{"model": "image classifier", "image_size": 24, "targets": ["colour"], "init": "lecun_normal", "max_grad_norm": 1.0, "gradient_centralization": true, "max_steps": 9400, "final_lr_fraction": 0}
Rows from block 13 of a small image classifier, named by matrix and row number. Rows with one number belong to one channel. Each number is 128 + 24 x the weight over its row's rms, rounded and kept within 0 to 255. All counts start at 0. Numbers have three digits each.
Before each channel's rows are labels from the 100 images, of 14848, where the channel reaches its highest value: "patch colour" is the nearest of a few named colours to the mean colour under the peak; "responds to" is what is common among them. Only what is clearly more common there than usual is listed. The data: pixel-art sprites of 400 made-up characters on tiled backdrops.
# convs1: 3x3 conv, stride 2 (model.blocks.13.convs.1.weight, 384x384x3x3, each kernel summed), inputs 258-300
# convs2: expand pointwise conv (model.blocks.13.convs.2.weight, 1536x384x1x1, transposed), outputs 264-307

patch colour: green
responds to: teal
convs1.248:107101174159154134112099169137146122142136124109157136149091181136141164172200140150128179120173130134126108132147106131117078148
convs2.248:134125148155140134134140131117137158136138099104138115110120130134111144157136120105104134155142154150098116153163135115119074139122

patch colour: green
responds to: teal
convs1.44:081061158154124123143123158118134109117123146109119118135114126160128166200104126149110144161125141157125131171147122131161166085
convs2.44:143133128110128108135129139119115116111136118101137142130136142127140122146178128129160128135134085123132122155139129119125201158099

patch colour: grey
responds to: grey
convs1.60:121092120129146125096106122118131111130143138086136138157087114108141117156192126152151133174134121170124127099117117153122111144
convs2.60:107097127147144089115132181128131130145154114131125122147141152140134119090125137134152135129090129137123126137138149101127194130136

patch colour: blue
responds to: blue; lower right
convs1.84:044079136120128119148115102143122115116159122134087133116095149114161160127165117134126091126146122083128122155152043127149134110
convs2.84:118136048097112147122144141123174115127129150095165124135115130126106138113106192190083126121158156124129149100145127103120111116128

patch colour: green
responds to: teal
convs1.334:109088153134135115106178177124139158123098129113138141164102137151151187149144125150102169135101151118167113153144143145143145089
convs2.334:131134146112129140127130173121129156131123153147130137129097125123127120179158142124109130128138192128113140158135128126140101146120

patch colour: black
responds to: grey; white
convs1.194:154098124141153141110133139127116126191157116153146129143130119144130135135162170141115132129110108050112112147158163125111145090
convs2.194:115152115209123163129127118138119136140113101109141134117161129139136148132135122104125118122133120121131113098157135157160067116128

patch colour: brown
responds to: pink
convs1.257:085068121135133142119152148147132141131136146118125120138111144128129155179152173140099146109124172134106135145128139100131147080
convs2.257:170104127130128152082113134145144077138122125140124128118101140132128147129132111121136134140110082119134112127126127096134097110136

patch colour: pink
responds to: brown
convs1.126:136134113129108137146079106123110130157130131124129092141117130103144130161150133119144120173166157121095130097147134128119148179
convs2.126:160143126102122124137151086139118161119126119156121134119129139128156095143129118124136131098208148124117133147119149188117219152128

patch colour: brown
responds to: grey
convs1.161:110142110118105137136113106158114076133144155138091118140123119109138120129130106132104111170087133128107139138113148121119139162
convs2.161:124104166160139120118128109123129134138160130111156139117103125114137142108093104145113125124143167120119157149168135092119058135133

patch colour: grey
responds to: brown
convs1.281:126084082134155115118158131125114121131147148087119103138127135108147151082144180124120134135102106099125137117138102130162104120
convs2.281:118148103093139111109112118145113123138128092129133140135135129129159120117113125128162125137000147126117129130043135112168116151125

patch colour: green
responds to: green
convs1.22:096171133100117121089131141150114124163160103102124169122108073170147133131180120154122137144135126160105137144136113098136160123
convs2.22:128117118085139120099122128126126068125153126120120122139134122132149127085127122128136118104168151133121119110123128117100171110131

patch colour: black
responds to: grey
convs1.321:141070103124099134106105149147120108178141127101123195115152155145152113160129131145140103160127143133155128132141116115123144154
convs2.321:154100136113113126125132138124111107127119145213119122122154130143156131135103100124168127141091110112164129144126118162127198144140

patch colour: brown
responds to: orange
convs1.21:070109112161142111111102151112130154139107118140114088156152126086132096137131123128116163175124100130093133074145152158150054132
convs2.21:100158128074131130133133123149122102129134255105121124116123105135109179122146145108037147165173145142145099138102098125154204136124

patch colour: brown
responds to: yellow; orange
convs1.148:154158156126153157119131144072117097147113113092149107103151140133124160114126139143136151114119057162103161145088138167128157148
convs2.148:146131109156130128122127128129117124125133116154135053143122135203116097143132111151164135119089123141128151133136145103105081125136

patch colour: brown
responds to: pink
convs1.196:162109142154149147178138125157116111126139158126131133116141135138153109152153131128112092140152173108131131129160171117120154148
convs2.196:092192144082120102138134107126121126112096039115119156128169144109126173100126129108166147102149140137104145115142124118142095119113

patch colour: black
responds to: white; upper right; pink
convs1.339:115118135118153106138129091142127149128128135122146066148138157164175128172133130122100140095087129144126121123106133173112102117
convs2.339:158066115082118102124120137130130117115142111088137123147136109128106145105117136157120134122109122133139170106069142127102000119138

patch colour: pink
responds to: brown
convs1.101:129111112130154085131134124084063131139143152085147090158125131102124110147121133099125118154122110135150124145153127113161073140
convs2.101:123107150103168129129121144163156126154124131159122126112123128113146158110147141152079137150100115119132100158066096117161161124140

patch colour: brown
responds to: white
convs1.150:133074135107130126101083153149132106157162115080141083145123119120141106161123104109124132112143107117116160144122103140131132140
convs2.150:146170171120112128124103102120100079134112113134115133133088121114139098142131114123111119091134125126150128142147148128104112126140

patch colour: black
responds to: white; upper left
convs1.51:115128113160131068123132127100117097172121114127121099152098132108201134153151140153101124127139068148144154112147113125118111102
convs2.51:132140108119138162127136130153112125129153131036122110117114134131128168127132121133145126122179109149122107132187132125146194135142

patch colour: grey
responds to: brown
convs1.146:125127143132153115142123135119152110150140144107126158140133143110070126116118155118167140115117131109146120128122100100115143184
convs2.146:181114117076126136120139137140133176122129118067131143138104146134096125123134108122111135112078097140143119160213136142131155107115

patch colour: grey
responds to: brown
convs1.353:183146131095145089166116088118120130122119171137130130161113123113140102107144141138165155169113135081148112138139105117110158147
convs2.353:139097179038139133121114145126095135129122171115143127123102133119148125112142108121174130115174118110133153126099121122122127157105

patch colour: brown
responds to: yellow; brown
convs1.231:172144095135152131097161125108151145129137140101146128124097134127168146154101129135134127128113083133106125155168118100103121132
convs2.231:175171173228136121141124127149126113131128117144111131123127146142146106141124116144080125166052161153119110111077117063108131122133

patch colour: black
responds to: grey
convs1.111:134113102101099112081183150139130109163159118121079080087171132153143134159077149119122140099079091125112152146063094125122116136
convs2.111:127147128120150102131121105127145132115154130157139135114104133137124145135135147126127121092107129129137140117158138117130036120130

patch colour: pink
responds to: brown; upper right
convs1.330:122162082145145114133146149128103079135104143109141081170102134143151120133093142135149122142149128115113139145139127093105119168
convs2.330:130124109153123135126127180132160136116134097134123134103121157120145148130110129118142100127100113087121129174118101121135196108125

patch colour: grey
responds to: black
convs1.286:180126129116109104128116127164118132152147109123131103179152143132142108191133079144119143158114109122129156150145106124105107183
convs2.286:143131132081130148128135114143091134131109128079145131116115120125124133120129117124118131105238116136153109119179123142113139124134

patch colour: red
responds to: red
convs1.383:149158113153160133129131146142131149142132140124172134140122123123151134176170101129140142108150139134134140123144123144083132131
convs2.383:124110139152112121119128138110137106110136139121139140125136124085130106119118115126157122087113122130181169130156136123127059119122

patch colour: pink
responds to: brown
convs1.128:137097131088142110099166129104139137157150119130095129113134106122121084203138149149144110159130135112176138106111125142134111097
convs2.128:165109109181148136112113143128130091141144134118130117099113122129137149132131113126147139130086124106121121128190137089074148115112

patch colour: brown
responds to: grey
convs1.183:131111112131123109099122183109127131199093136126148035136160142139151122128129169125116166145113100129139144142152131119149140072
convs2.183:130140178134132128143136137142134142137133161161125130116112136125113120114110103115145127130137123122124115127155119111129126124130

patch colour: brown
responds to: grey
convs1.304:115134130143143118172077149132132125178091132133116139143095106114141128122101183140118140131107127109136125116150138158129155073
convs2.304:132144134117127110127140134128139137131123140179120131119110134135124114146130123113134127138095120095121118140110138131112089136111

patch colour: pink
responds to: brown
convs1.134:160054176087106133121107136106134129135115135101108122131127158107158110186168164163106111100172134151103145122120137153130111138
convs2.134:137123128085141169137118156135106116125125117079127123120142122118138146160139137129102115132083127149125131098130127131122082137112

patch colour: green
responds to: teal
convs1.94:129137104130134113147096120188119110149134119126149128177124127117156122147114170158113143148154088146151139140164115155128135124
convs2.94:156130133130128128152136155126145134119121056089134127137129142134158142148144135128213131142137096122150134146127139136119148145138

patch colour: grey
responds to: red
convs1.33:140078113105089120101122150118110110149119125169122147152178125110167103148143090128150126126106155156124148110139110088151105134
convs2.33:126111126091130110124129107116101125095115153045131122121126151121141124138140134110125143137212116140151179127129137113102221114112

patch colour: black
responds to: grey; lower right
convs1.381:122079138153089113113160175137125171183120128125130093114157160136187127158114187137099140117095096148112131124115111139142139064
convs2.381:131111115076113128128126137125117113123138140162122115119144135132115129136128120116135133120134111145120128142147136110147113134142